{"noise_aug": 0.01, "n_mels": 64, "targets": ["playing"], "drop_path": 0.1, "layers": 10, "lr": 0.0029, "magnitude_pruning": 0.5, "steps": 4800, "batch_size": 128, "weight_decay": 0.0}
Rows from block 2, named by matrix and row number. Rows with one number belong to one neuron. Each number is 128 + 32 x the weight over its row's rms, rounded and kept within 0 to 255. All counts start at 0. Numbers have three digits each. After the name is the row's rms in percent of the matrix's.
# fc1: first MLP up (model.blocks.2.ff1.fc1.weight, 320x160), inputs 0-159
# fc2: first MLP down (model.blocks.2.ff1.fc2.weight, 160x320, transposed), outputs 0-159
fc1.166 080:178128069102188086128128128090128128101128214175153161128128128128128128128128128175144128090075165128194141128128091169102154128168128128128128157093137165044105128146105098153171152089179145128128171144135128148128218128128181122171068128050085178128157106128120128128128185086177084128164128128176180086096128085157110128128128154128128073096098108128128151174116128176162163112073128128128128103128056128083087148128128163128199128128103128177134128169128128128128128128134032
fc1.167 095:128128096128128128101128128148128084100128184128128128079109129115109128218162128165196128110128106179158128128175083174128128128128081171128168128128118128128128101105128118128128183128198128128128230111128128128128188128085214128128107196128128175183085128031128128128128128128173168128128128128128128128128171128128128128128172194104095128128128128128198128166128165190194067128091210150128111128219097128085147128128133128104128128128128128186080152128128128128128128128128047
fc1.168 114:105094134128072128128165117076057172115181128103114092128130128128165094128128128172128128131128128128189128130122110131134128128128128128147161128128145128090091128128128128163128134049076071146122128128116128060128151088111138128142152130098128163128148128034128159142153139128215116075128128113128184128128109169128128128133128128105128128153128128128163068128187145171135128226065157209128128115199024128127125155128128128128128146128128128225128207128162152185206173128128128
fc1.169 127:128128107128186128128128128128114128184100171128128128128128179128128165128138157128128128128128127128128083068142106248083152128128147128128185083128128141128057128153128128128128130101128128170128152128080154092128163128173198128167128164083128172168128100093159153128128128128128128128128128128147128174133128027128166147128136187128128170122128196126192128143128178194128061128027190144128067128128188197128128128128183128128122128128103128128079128128128128128165179061109055
fc1.170 075:128128128140116128082128128075128153128099171128128153128104128128128082149128111128128166163128191128128128098146092190041128128128128132128128128128128128006128166128107136128160162128167118187140128128121128128175191128128186128161165128128174169128128152128191161155140179074221156128128128128166162128128109128117128158128073128106104128128128128179128128090189166128172128163128172148157128109128128128182148128157128128188202183128128093202086128242128128128128128078115059
fc1.171 071:175128128128173128094128128128128180089128181178128106158120128128128098128107128166128128128100128159128128128128128128128111099206128128118128128098053128077082134128156191128128165191148157182126128128128128128208135128040182171188128128128128128128042128128175118128128177128193128128128128128128128128128128128134144200167140128128128092169155146128127054151128154158128064160099220128128128128144044128128128142128072107164176184122128096180128167128128123128201128128128030
fc1.172 098:128162095128128117128128128128128128061128175205149129144128128130128128164128128172128184116128128174128128128171077128128128116128075128128128128112080164128063144118128124128188128154163128156128182128128128167188171120049187173156101192131108128128064186097182168170128128078172180128191154128128128128153116176128128128173162128095088136161128128128128128182130128152199114177094193128128165171143107110092134071155128171128128121128128128128066190128188128148167138128128017
fc1.173 086:110128126101205128112109092131089128079113128128170128128128128128084079128142128147184175090105095105156128128128128105128128105164128191128128125128094128005076151111128106128168168128128169156128128128128108081128143111128171110128115132176135107128128181160128114201064128073220128191160164144120150128128151128128128122128168119128128096172211100148149128142128128128119106128082139122136172120195095194128068152128101128111128091115157128247128128083155128128169128128128048
fc1.174 088:176168089112128099128176128105210128128163171171117194128128128138128128162128128128072128117128178128185099128163128128115128155128156128180175128128128158057128096184128181128169128128144128128128194128188087128128180176128128181128128128108128128128128128151128100128209190128180128154104170128120128128106179112128072128085097114148148128128122128186128111128128128187128128096102120128128128128128161200099128019128076128153109128197128128171128199128165184128101174112128039
fc1.175 072:181128099095170188128128089128128128128128177128169128187128122128069092175128104184154168128128128179128152128128128128150128128196056170128194128107128128035128128128100128128128128128166128128128146128128042128128128117128213128220128128128128178128128128092128174189128179128128128128128128128128128128128128128128128128128197128128061128161128128128128128128128168128128092152084175155188128128128056169114128163128128146128183128178166074209128128128199110128128113128088026
fc1.176 130:128206084128037128128128044128128128128128128168161128194154128202209108148101161099128115128128094088128128178128101073128055084117128128156128128128128128108082154081128108102186128128206084128128224128190083215190128128128128128128128128128056128128099128128126128128151128128084128094128107128113128128165128185128128128128128058128048128128111144128084069161128119128171159128128128134102066128128128128159125128128099128128154106133128128128152228128150128128128100128128128
fc1.177 122:128131128128128123128128145144139128128082128128128179143128128042128128128168128128128128128128128128128128109128156128005158128128112071128152128128083128128128128128111128119169128092148141128162204128128128128164128198128128128128128152082128128155128100100128128128150187128170128128128156128148128186128128102128007128090128128128171128098128128128128051188085128168220128128128170176159210160138128128092034114128086128125055069202128128128111152192165168128128150128058128
fc1.178 077:184113128103178128128145128104128190146150128155128128157128128155097093128128128128101128082128160128151154079128059128098128128128128106128191128128177200026128128108150110128128174096151095128128154128128128161152115143078213128177090156128128197185112128185168128128194169128159148128128128128128128090166128128128128128164105128167128098195128128161128056128158186200115128160128181128128149166128128128128128109088092128117128128174128065190057202177174154128128128128147053
fc1.179 067:128157098128191069128128128085128128063156128111128128149128128128128083155128128128128155128149160128155092128193104128128128098128093154172182109128065112042128128159184128128158187088178128181128159128176128086128166097128175159190128128128194154162128128128160114128198128080161080102128128089155154114102151072100147170155161112128105085128128128128128069128155128128148071128089179183193097128094128158071128102149106128128128128147181071194140179128148149148111128105128029
fc1.180 130:167128111128128128060157128128081128128128166128128128128128128128128166166112115149128167128128128104145057128170074225124128098128128128128136128099068169157020160128106109128128126128128128128128181128128128097128166095128128149151125131128128155173017128059163128128128202128128128128114162128128128080128128128128128154185178174128115128128128128128158128158128158193128056128038197087116087128128080177034128128128160128128106128128072139144096128128128128183169128128099050
fc1.181 098:128175128100200095085128128128150128093128128158106128128128128128128124128128128178128138128150128178174128165128128233128128128128123128128128179098053128015074128128128128128170128098128128162128128128128128128158203168114175128219129144128059180128113128078128128128141128100178128143192128128183128128128156128125092128128183128128128128182124128186187128168128128189128128071107192163128128128169083128116128165128151164128128128128128128170068161189214128128166204128128128
fc1.182 095:128188088168128128105128128128128159086140122213149122106068128128128128150165128128086155111128128171155128128153128121145168098128128174128165128128028162128055146128174128128206181164151179173128128128160128128128146147078157183166128128128088163132083191128168192128142159069128164128182128107128128116128108120183107128201182128086085128185096147128128128189145128157128104143073185128128128161128121132095155128166128128169154128128165090128072187128183095128128144124128044
fc1.183 118:128128128128019128128128128128128128107128096240203128158128163056128128128128128128128128080111099202128195128128161128032128128117128128203157128128128128128153075066173128121128128128128128160147136128128128128128128128128128128184170128165166128160128128128128128128128133103128128128128128128105128128128163128201128112128117128128128128210128128120128044193148132174036128224128186128128128128128117137128128089128150128066128128090128128208128192128128144128157051128128108
fc1.184 108:128128112033088032128197128128155128128128125185128171200128128128127128168170128115128138128112128128189128080128144128128128106128031128172128180074193128064135128095174128128189128128128128161128177128158114106216128128106128090190082128128128128128128128136138128127196128128128147128227128128128128071128131128128128128083083128128124128128128134167128038164095128198166128128211128128187128141128128128036128128128107137128128128128128128128099128128148128128128128128161080
fc1.185 076:128128141164128128128165128101101170081128164128128114164128128090145128185160156128128128087128168149128128128169128166175128149162128128128168128128128128047094100122128128128128128128162107128152162112128082142188159111034196169242128128128083175199080168128158099128128192128188128166090104128151167154188128082099149162181128128128097160128128142160111101103183128180128128128124192128128159128159099128098193128128089173128128128128128109188078179178128128128128167128158047
fc1.186 153:141177128132079063093162128128103147128178159128152128166128168128128163173111128163042150101100128096128128102142080174094128105145160128129128172128080136160089138103141130082140129128140128162080195108104128128128184124148180165168097110128128171165093159093128147119128204128111100128118176128128128049128128086119163167171123128093052165128127128098174072159196166162149128128072170128128074117128115128044128069128136128136128157094128085128128155062112106128128180064117071
fc1.187 143:128171128089128128091128128161171163128128128145087128153162043073128128205128128128071128128128128128128128128156128172060128128128128105128165128128100128128128080128159198047128128094128128128128128128144095163164128128204128143138128149000148128192128128133128128128160187128128112176128128128063180099152163063128052142128128179128157128128128128128128059128128128128173082069128168117128161128122156192061073049128134128123085128128130147128128151128128189115128179128097128
fc1.188 089:183128084169128063128128132128193128136128128188100128190128128128128128128128128183128128128106144128108095128170175128056128166128079104098200128100080104128110128128128128128128182128128128221152128128166128128160178081128128151191128165128181128194067180128128111139183216128142128159128155102119128128128128128128128156128179128128138128143128128128128072101144171128128128128126190128163079128128109128128128128161044128180128145163077128192128182128176157143208128128156035
fc1.189 077:128116128128128080142158134045128181105189128164128128109128179088073100128128128153164128126128191128128138146128128128079117165156128128094128145128128097048128128193128128128128147128128128163184128128128062128167128128080128128162128128133180181176050176093176128152196153105196128128109128128167128148190157091128153193158158105128128145167128164164128073128172150175111095102107171166146102096157106100128143197147092128179128186128128106128045179128128159161128128110128055
fc1.190 129:111185128086128105079128128128163201128167080128165128128128188128128128128072128095128131185128128128126128192128128128128128117141127165128139128162046199128188048201128156128128128128170128128058128128180128227128149128128128185128070128128128125128049128189128128124128128081119141128127128128120128038128128128128128128076128086128128128183128128128100083168128128128127128128071128128128128144128203115032194098130064184128128128128128128171128191111128142128090128128128113
fc1.191 159:092128116128128010128128128083128130117191128138084128128128128182186128128079128166062128128078177128128164129104076080128128128128128128120152128128128128112128128128128128128128128144128128128072120150176083126128150122090154169128161097128144174128059211166155128165197129133169122153157128128128128084179112171100128197128125128128128173197202128156078163115149155178077055128104128128131057128155128128119112166128044156128128172053128115208156128128137135128128128128150097
fc1.192 105:128128177128128128128130032128189117128195228215128128128128111100038102128128167128036185116128067202128128128156128128093172128128118128128125136128128162022128163164128128141128128128123150128149128128128096161128128128035131141128129140250128148128128128128128128128081171128171128128128141109128128128128128056128128128128212128128177128128128128128128105077136130128128170128080128128128170172128082107128128051128128128128128128128128091128076128128137128083121128135128113
fc1.193 078:181128037128128128128150090128129128128128128145159126128128128173128084128128094128128128128128128190128084040209128128128128118159158154163128128128169143006121128129182128170128128087152109128128152128095128128128128068128192128182139174147128187128172128128105128174128185128128108128128128147128190112128102128153128128176128179128128104173128071163173098128128169149095128176132170152176149098173128128181106024128128128106128128128157070156128149128149172151145207111128049
fc1.194 065:128128058140128128128128075128136128059128128128128128083095128128128128128106128128128128182128128108128143128179128128128179128128085092184128128128128128057128128128128168082189128128153128114086177128179128128128184128101168128128128128080128128128127089059128128128198181128215096086128156128128199142162128085128142128128151128112128128128128128128128067092128128128128084128072172128128186128128128092148128128128068128152128128172128128224076189163144159128158191128165000
fc1.195 116:120134128128128128123168128128172128157128128128100128128128128128157128083128090170069128128128128128128138128175128169128206160148083128107199085150128186128081128229179190096065075128128128128077128128161128091149182128128114207128151177128128156179137115052099128128157128128128128079128128128128128128107128128135156128079053128128146128128042128128163128128181182128128110135141163147132157128128128156091171110100128128128128128203076128154028128175170128178162128191128065
fc1.196 132:189131056128061057076128128128128128171128128135128128128156089128129128128070128128057128066088128128184170128128168128050120128128209128128183128128169085134171128112139096128128106128128066128128128128128128128124156128128128159157151128169177128128085128046128128128128154169171128189160159184128185063128128128179128128128128128128128128131194097128163128125178157128128112203128128156174176128202051095128177128128128128128128128128128128208128128128128128128128195111150060
fc1.197 137:134201094178064128086128128073120150128133170128156128128128128074128128149111164144190151050083128076142061128137012168091103128128139128143142160098128128107093128128107128128128138128162128142128168154135106128128158086128128135128141128178128128134115113181128083128128199128131128211150128128066128113121128128085058128156187128098128128211128128160128128128129110105094194128105128128099128139197128128128128128128178128128067128049128128092128145128103128090076137013128128
fc1.198 084:182128128128128100106187128181106196128101128169128105128128128150093095128128151128100128096128105146170152085160128160097146108146163173128181160155128188003104101106179128149167168083194111114128189128087128094172160160112128128176128128084140171128084128094165143171159167128179186093128156146128150128153128128128128154180085173128128101128149105128152097165154164128128100152128160148169128128147128128128167107128128128107113128160128108227128199128128169128128198128110031
fc1.199 106:128128128128128127097133128128128143071156213128124128128128128089128101128128158147146128159228152164128181128128128128128128052128089128128128065128128128005128128128128128102141098148128095168128060128128128128142169128085128128128128128123128134128098128128179162105128190018128128169160091119126159128128105128181159128128128128060128128230071150096128054128128128128128128182199171155128128128141144081128128128128046080128200128174143097128128179128106128128128162095128128
fc1.200 070:128128098098128128128128159128110128128128172128092126190113128153102128209128128179092128114149128165128146066208079128128128128128154112173170173152137190058128128128149113128128173128128117193170128128128128128173230128085128128190065128128128128172128069177145128128164128091128164189128128093128167128128128091128085198104128090115128088128177093178186149156155172145128128098128155161158128128143105158128128128155128128120128097128146128182083184128183168148086155060128040
fc1.201 131:128176079057128028128092128128107134128128128206128128187135195128197128177128160128102128128128090159161156128128124128128128088156128128128128128073128128128111128128128128058128128128128139128128218128217039128193128128128128128128058128128128106127043128119144128128128128128125128128128128151128128128128128128128128128063128118086053165255085089128128128128128128128128128128128128128128128128137143128075119128128045128087143128062122128152128195128128194128128144128160128
fc1.202 077:103177096184128156128092128128162128075128128182128148128094128128128128128128128128128128128128187128168094088128128169128128128148095149173128086147128162032128128206179189128128167128128194128070111128128128159128128128128128128128092168128128128128128128128150128128175205063128167108128128083128128128128128128093057181153100128178079094128128128171128152128128115184086128179128185172163169095152128097166128074147063128180201189128128128182098128169128200146113128077128051
fc1.203 135:128187137128128138128089128145186125099085128170128172178158128077093128128162192126089128128089128200128128075128178128054128097128164107137161128091128128089086128128102128128176128074128205128193220107136096102128128128128103128128090128128136128168166128054079107128128196128158128180083128128112178128139128055128042128128172128128162128085110128128128128128128128151167128093054128161128147149128128188128128128128083128128021108128128144160145128164128142128128190128100098
fc1.204 102:128128096128128086183128128056128128081128128128128128141128106101128128128178067135128162128128128156252181093165082128128167128027128128128118128128208168100064106128151128128197128128128128128128128128128128066178159128093155128158128130182128141128070128128157143171140144128200128128128128128159128158128172128204084145128128128128183128128128128128128104156128128125159126159210172128128128052128004128128128128168128128128128128170128128128128154128156128137128128070128048
fc1.205 078:156128077107128152128128128112087128128128128169184128128128156078128097171107128162128128128088165156208099096164128128196145079135109114128191128128106155034128149128163128128203150128184174198105162128128120128128107107071128146174153169172118128151128128142128160161128154092128181137171156178128128117128114128180128128128151162128113078140145128176196106128179180143116076128128128107145141157033097128128161128165086128157194096128166079128099157128164184103149095087146047
fc1.206 063:156165066128156176128128094128178086128097128128128163165152116146128076190108128096081128157128128171128128183168128128128128128170087128128166128128128128000128155128128172071145172128172128169066134155128105128185189128087128128206128128145128128168106100066152109155128128128128111128165151128194128128128128105077128151160128128128128128209128106177128082112128154128128128128100128128149128128128128160177109128128100153128128128172128087181057163194128128128162128128128014
fc1.207 094:175128128169128128064153128128128128128128128194174128140128138112144128195122094157128182128121128128128086181128131152128176113128128174142128128072103170128055157128128128128165128128144179202128128128131128128208128075068166128191128128154130150147056165128170168151128151128128185128165128128128081128128118128128128128187161152128128079195099135179188071162128168162116073128067189074128128194068092128087128128114128125128128128128134097128086165128177128128179084106128042
fc2.166 085:170128128182054216059128098172128149092110171128143128128128128203128138128171119057075085137092152160164128059128093105128128111150128116105128128149085128128097138128128128128167128089179128079128128167140072128111128128093091147113128096128151128128083146138128100156157128115077128128077128128128096128091128128066151128175146080081040128128076173128128128168175083103128128108128163125128105128099152110157178078089128157067099114128042156128098128086128128128084168032128128
fc2.167 075:128128107084128155128033128187255128020128128128128128128118128128128128128128072128103128128128128117128126128128169094128128128128128187128128147128128128178089076128128128128111121120168145128123128128128158128128128198089128131114059128128082128164077118128175128170128149053128148128128128085128128199128156128047153128089162195128097128128128090170175128128128128128245172128128128128128128100128128128073181128084128128128128128128071128128128128128171128044128128140049128
fc2.168 102:128128128121128225128040127168128128093136128112089105128009128128128106109128138128128128158078128153128169128128128128122128128128128129128163128155128128122090128128146128044062188086128114166023128124128128111137128128121128098128128034188128128130128128128128011174119128128074128074164128128128128137128128128122128128128128128128128128128116094145128128128170128131128128076057128102091128132128090128128102251128128153068128128128128128107128128128128128092128128248128128
fc2.169 122:149177128128214130128128142128211128143098128134128128128128117129088109128128131128116157128128128128061128075126128141109187100109092128128149128155128042229128070087152128140128068201140105176071128128128128070128128162128128138128133128128128153128071041128128077105128166082090128087170120128128107104128143107128092128181091100084128128128128128147098173128128143109128128092128184128128189118128183128111128029128128098191128182128128107128128250128128128128128128180128128
fc2.170 067:128178128093121128128128128172096138128167186139163157128191128087000128145215158070160128090128177149128128128044128193184128163128058147128128167151128128128148128159128128107142128136128159104074086086128117128128128128128128128182128096143059128128151128151128128155091128112128128128159139128130128189128128183103128157122135128113128050128128128147127128166128098143128128128127128128128095172128141211197162128080128178128101128128128105104101179100128172128178128128128128
fc2.171 074:128128146078053128072076092128100128149128098087128078149195128128056128128175128128169161048128128078184174165169169161128166107128128128099178128134128128128128083177128128128128107128128128128167199128128144128064188028088128128128128095128128128163196108128092128128109128128128128160074128128191128128137176081082085128128099128063128128128128078168128104128079110147128132110128167128080128140128128128176159128128128128158164128128128128128123007128128170128167128126128194
fc2.172 082:074128203128128128128128144128128146092128050086074079031128074128128128128128073128128128122128083094128128128128128128128182128114138128120128128128128128233128128172206110128128185128128147128128179128142165128114128044128128186128128111095128128128128081148128181128128128071128128067111128027128128128052128116108166174128128128128128157128161098128128128128128151128128128128141128128029172128128128128033128128128128177133128128169128143128128060175167165074148181144128170
fc2.173 095:128128097170130140189122128128128128128154086128137080205087141199128128094107128128123128128128128128148013128221130128128128128189129128115128076088170128138172072128141128128128135128162128161128151061128161145128171128173132197128136128128128147128084117080128162128105128128146151155099191209128091128128128128106094110088128128090128154183128139128128128128128122101201128204150096163093135152151128128128134054135128158128160128056112156128144248161175128128144104172173135
fc2.174 093:147128128128135168166128128128158128099093176219094128174191154171094162128128051128064155128156128128091128153128214149203128221112128157128128128128183128128042053138128128144140092128128128180108128189128128128165128128128185106128077088198150128128095128168162128147102128128128116128128146128128167104111128128153114113157036186147128166086128153154128110128107112128101128226090167119128104091169056160155128128128128061128128128128128128128128128117128112084128128128105128
fc2.175 075:128128140145128167128102128156128128128201105144099128204193128128043137128128186128128202094106141074107128193149152128164090108094095150128128107156128102080128128112128128128210128128128128248128197186134100128097128128109128128118128128128128128097128105083083103128121128101184150175128128065188165141128128192073055146128128173105128128087104074128093128128128128128145144060094175146128205151128151168128128080128097095170128118128128128112115173128128128128150088128170093
fc2.176 141:160128128085128128128128128058193128128128103128100128128196107137155128017128128128170128128128128093128163190102128150128086135162033176128128128128128128194229128128042133128165128128084123060234128128128128128110128160128128128128134118128128128128158069128187116145160128107128111084075128106093128175128128128119128167128150128128128128128128102161128128115128128128116128078128128128229128128076079128128128128128128194128128077128128132109160013128104128137128128128185128
fc2.177 112:128096136128128144128128104128213128128084229101128128085128128128035128128080111128128128128034145128128059128128100128190167128128128128128128128128128128090128148128128128128119155105128128178128128128128128137179128128152154085137080134212140128164128128081128128209058092128240187139128128073128128128128128128128142150128128128161142114128176128074128166128136137128255128128101102128152198151113128091165128105110067101128138175128140128128128082128128167128129128148128128
fc2.178 073:128128128160128105173082128128128114128128184128128168168128136128128128128128062165171128137128160096128069128128128128128128128103181170128128148128179128128128212160100128128158157206156148158048128128165101128128128065112128103072128081134128160128177156128176128098080124128128112143149133128128128128160090077128145100175128094097166124157081211179128189128063128128193128128223173083128128102165037128128234098128128128128128128068128128096128128158148168101149150147128128
fc2.179 060:128128128128128128128128098151128128146128098149128128128128189184108149161181076128178128072128128128128128193056143128128128128161088085128177154054128128128128128182214128128163128128061128204128128108128110128105128159128128128128126170092128128062094128164075069128113128128145128128090128128144091128128076107072083128071128128146128192128063056128178084153177094153128201081088106113128107102128128128086109128047084181128128128128128128128152128197128128184096093056128128
fc2.180 112:083128133128128099128128159104128116128125109128128128082128149128096117128128128163128128128128103128128185128128128128082178128062104093128128194138165128255128051140128098128128128214148105176128128128160128128128157128104044128128128141128128072121116059087128128135128172113128128128128128128128128128128096116114128128128128188162128084128128127144128128207168131119128128078128207165128107064126161143103128128128128128185103128128128048128089255128128128061128128170114128
fc2.181 097:152089041128026128128128128141128130190128128128054128128128128148128128118245128155128169128128128121128139096082059128220128128089074128128128153128128096159128046128128135128128128128128106128056128088092128161128128128128191087128128092128128092161128128159108128128139128128128128128128176128195152128128128128128185128128128128073011128055187090081128108128128128097105208128128128128128174077119128128069128128105128128149156128170102092128146128128128110116173128177128128
fc2.182 072:128186158190128128128128128128128128162128128092069074128061128185128202087128154128150128109178112087128128128128114084128165128128154128128128162083128140216128159128156128128128213177128128128128214128087147128128128037141128162128105128128128128096104128128128059163111128101128128128181128024128128128128128131104173128218052107128128177128128064128128128128128128057128128128128128199031108128128128128128143128128128170076146128128089128128128128179151128128128179113128171
fc2.183 116:128130052120128178128128149128163128128128214128140105128128128128128128048128128249128128128126128128128077128128128128128128114058128128128128128128128128155051128128128128128128128128128116066125054016226128128183128128128237141086128070047143128165128128128128128128128128128062128125128128128128128128128139128182128105128128128094121128128128128128128128128128128128128156128082128128120128154128135118064128128131128120064144128128128128128128128128095036204198218150128128
fc2.184 114:128128040128128128128128128128128100128048128076189063128128224128086128128128096128128128075023128128128128128083180128244130128068128163164128128147128128128128128091210089109112128120128099144128146078128097128128134128128128029133128065206066128128128128128128183128128065082128162177128128128128128128128128128128128144213119128119148106128128159115128158070100071128128128161128128067128128128148097128067108128128128128116128171136128128119128128128102135128106128128128060
fc2.185 083:170128188110128128128096128208183128169172128128128128093128087165128057128128155128128198163089128128164115226128128128157128170128128158195184097177128128106189128153147128175128128128185143191065060106128128128146170081128128115120096049096096132167151128128128039128114128128128099128128181128128128157192128109099128128103128128128047128128158099128203081091128128112128175061128144114128128112128153188158128128128154174128128173128074128112128128165128128128149099174128128
fc2.186 113:112188125128128135147128128071101128081191085128128128120128128134128111128128128128128128128140128093128151128128128176034128048128128128128128199128128128255128095110128130128128189213113128147128078135099165128128133128128072137128106135128128128137128054128128128148128128128128128103146128128128128128128017128092128135127098162164128062128128096127128130206128128133111128128128128128128081128128157105175128128128123125128128150093128128123128255083128128128128128128128128
fc2.187 139:109128128115113187142128128128128066098128218128128128128111128091044128128128171105143106128034164128164128058148141128128158164111128128128120138128060135128053141128128107128158128128128128128128160103128052165128145060128129128123128094221154128128128164130128128178128058128143181128152128128128021128128096143144128049199128128128128081128082128097073128128128128097128097128030057128105148128128135128133145128099128122100128082074128094128128128128099055128135128182128128
fc2.188 099:128077220128065128163128134191128128128072128128128128078128128128128128086128128128151128145113096128181128128085167128153081110128128128143112144163128101157128116128162162128128128128192128077128128083138028077084159068123128128113149065128128152128144128150233128128093128023128138063069145165128147128128194160077128128128128128128128091128126101128128160128100138128195038167128143151128128128128128128128108056128110154147128151152042128141162105163128115128128128051128109
fc2.189 085:128128175128010128111092099126128128137128128128189114181128128163128085128128169173148128126067103094128216091112128128128128125128128128162128238099129128128128128105128157177128128135155128086091128128128092167128128128080117128128165128128129176171163113128128128151103107034103149128160128128128128128145128128104166128185034128152039159072145128128128107153128128183128128128103128128128104142163128169225210039108116160128128174111128110136079101105166128128128128138128156
fc2.190 150:118128123128099128143101183243128128144128191200128128173128128128097128128128095128128128128128097106128102128151167128232148128128166128094094068123128128027128085092172137128142106076152128097128128095128076193128128081128128094128128087167067128128171128128150128128128000076128095128115112157128128088145128086175110106128128128128128128128128157128079128128111128128199114128217158080128116128158102128173128128128128128128128128184128128128128069207157128128075128119128128
fc2.191 157:145087128144138142128083110128128128132164014128128128097086128128238128128128128093185128203116130172138128146128111128128128051129149128128128128112040128102128135083075182135164128178180101181142168128148079115128140069157087128128159096106063182128128128112127075128077128128171128128087170128128128137128128128106111106128128150128177090128235124128128128128128124128187128128128113102128212128128093128093081174128128128128100158087128128128118128128052086133199094128128128
fc2.192 133:154128149128128160128128128137047128148237117110115128075032128128105128128135113132128128128208128129128143156124128128128012171112097188128139176183062043128191120125092128195128128124103146131128174128128128128172128151128128128181128111149141128111128128128128074184128128107117182128119159128128154128128128032128109128099128128023109094128053136128128124128077128128128128128061117146131128092128128176139129121128128128098128128128128148128059156128128128128206120163128128
fc2.193 088:128128081135128128177182140095127128128128195128219159104128128190128128140137114128182128074167128091128069109135087118128113128053147079105128185156128130128128179128128092109222128128128128128097079128128128128128128128173172103128113109155128128106186144146128128167078128153128128162085135126164128171128096116128156128143137152167226166045132161128128128128149128128128168128128126059128146166096057108128191135128128201104128128094151128066188128083128193128160209130128128
fc2.194 076:168128145178073128128081128128067128128169128146128096184128128181074141090107128128037128128128153114128097128107128151128046128128150128058128229128124177108049132128128128083128128050084128163128108128128058128082128181144128128128128128128137146170128128102085128186105187139068128128153128160154128128128173157139094102128140109128128108165084116128103101096128089148128128128086148104142097128170128128128060163128110081099128128185128128138209079195128128147128128060191128
fc2.195 126:168128075128168066094129193128095153151128101128128113145099128128151159128103128128128128128212175083148158148075128128098128106153148072171167190110167169167093100136118124133110116100128161087114114148092182128128114133100128079128141204128149168163128128143175069162096128128186128175128111128128092128128086183128117128186139196111154108194107119091128096175076123128055128128128149128128109128128128165092176128128117158133092195128128160128128226146128143136128128025157081
fc2.196 118:128128024128084128128138128204117128128128070128128128211231128103149091128128128128128128128128179128128128161128128128136128130063128128128128128128203128049128128128097128128154104128128154070128128083204128128194223116128255128128142112033128036128113128115128050128128128128128128128128128128073128099102128116128128128128128128128128070112128083157128128128128159146128128128033128128139128128082128128128128128114049124108128128128128128128128128128128128128172128128166128
fc2.197 154:059190201128128128128106164089128128155158128128148128211236128123186128128128114128143130043128128128067146091200118084128089109128148177128128138128128131198101231128128128128128128157146120128128128128128181127128134177128165175113062113094128128128168066082128145163131128128128128089128128098128117128128128128098144160201128171162128115086128083128158128128068128128083128128227094128128142128128191138128128236070128128163128128128128128128121128136105128128128141128128128
fc2.198 075:128102106162162100145128144128178128128093151128102118085170128151168188095157177107128150132128145184081128132128095128078128128206169128104087145146128128164095128097081128102128150128063128128191146162109226088159137101128164152128128180068128128108101113146128128143128159128128128181128152128195104128099091164144154128128128167128128098128171093143078177145107128128168183128054128105140089128114174107128158192086140153128178128128042128090220169151128128128189128088104191
fc2.199 135:137112128128128128128123125226085128159128128181128069127128203073128128128197119128128128132128128128088167000128125128128040129128127133120128179141163128175161128176074128128147128128110128128128137128131128128128128128128126050128136099128114128090128126206128128128143197128128128128128047128128184128128128128128120128128128128128128128128128104093203190162058083128128199132128136093128181128128128138128181150128039170128136162128115163130194123195141128128171204111128128
fc2.200 078:128128182128103150128128128128128142060175151128128100163082084180128147128106105080155116172128093079160116132145110113128193128112171151163128167107128122128128164128128140128098182128140147159052106103128205164109128168105135154107208089130128128164167096166119128114169128075128199179151164112149088128180128128103128146128134128160128128108128082087128067128128160149188167097128114145128128104220150112169128128128128188140197128044128097139163108178173184159137146204087130
fc2.201 133:128128057128128128128128128128128128070132095128076103128128134128148128128128128104095128163128128128101128248130128128128128128128089128092128128090128128128128138128128128128117128128134128128128039128128128128128128135128128157128149128112128105128128128059213019134128128152128181185128128128099128128128034128116160128128128128128206128145177102100128128128128128128128128128128128140203128128026103091128128128039128114128128119057153124128204003128128152128128128180030128
fc2.202 075:128150101128114089128083128128128128085173240128039156128128128128128162128072128128128179128107108128163115056128180128127128109128178081070110150153128105128191162089128128128128152137128128128145128128123128094052128128128128102161170095104107128074128128061101112171128168128128204097128128109164128206190128162128105128128128108128128128128050105096128107144097147128146203065075175128189186128128128128168128070128128083128128128045091111128163128128128176095128128128128172
fc2.203 123:128071128112128143067128128128128128128128235104128128090128134128010174128172146128149165128076128197128128128128183128128128128128110128128128186203128168128128154128128128128128103100129128089113200128128128153113063181128170128128128122205128128128128128128128095200184128128078128116128128149120175128128128128156147128128128128128128201128121148128128145158128128158229128194128128184128128139175128183151127017128128065128128128130152128083128139128128179193087163158128128
fc2.204 103:128128128073128085128116128128148084128128128128091128128025118128000140128128136128197128128009128128128128128128128128128154128128039128158125115128128128082033128128128128128128128000128178129072116128128128128128128091128137128160103088128089128128128128141128128083119128128128123128110128128128128089128128111159168085165128066089096131128117128204128128128128125166128195181128128075128128163128128162128128128106128091126128047128128162094128128118117128128128166170178106
fc2.205 071:126237128128128128169096128100128152128128128128081131072117128128077104161122127181145165119159128128128125128184128163128128090128107124146159122094049145130176128192144128128128154238075128161136128128128128128067128128138068128128128141128132128128128138112128158128128169128078170148128139024128128128170086176128049098128125071128128201143042142128128128128100168128128128128144113128128145163175128119115186086097117161183213128128168095128114159187167127167078128101102128
fc2.206 066:169128136217175128128085087170128128081161128128115128228087094199128142128082151163067128128104159094102128054105149128128098071128128060109156184128135128084128128128128153128107183113097103169128128030128088120128182135128128128128105105146152185189128128128128128165128164128095156145128128181128128128118184162106142149103173128069128128124055128128128116218170128128128128128126213107128128103105128128128128128128156159104188128128095093089128128186128089157102088152128128
fc2.207 092:085128129128155128128157181128128153106151128128128093128128128063128128128128161128123128060128128059165128104175128128066128128092132128185146230092128125192181128141128128167128145160185099194076184128169128128093128107106048112073128128128128128153140051087128120165153128128128128128128128128128128146128096125093161183128144190167176187128134089128150128128128130128128128128128163210136128128061128096128145041117128128128202106128128128128119107128196180128059128129061178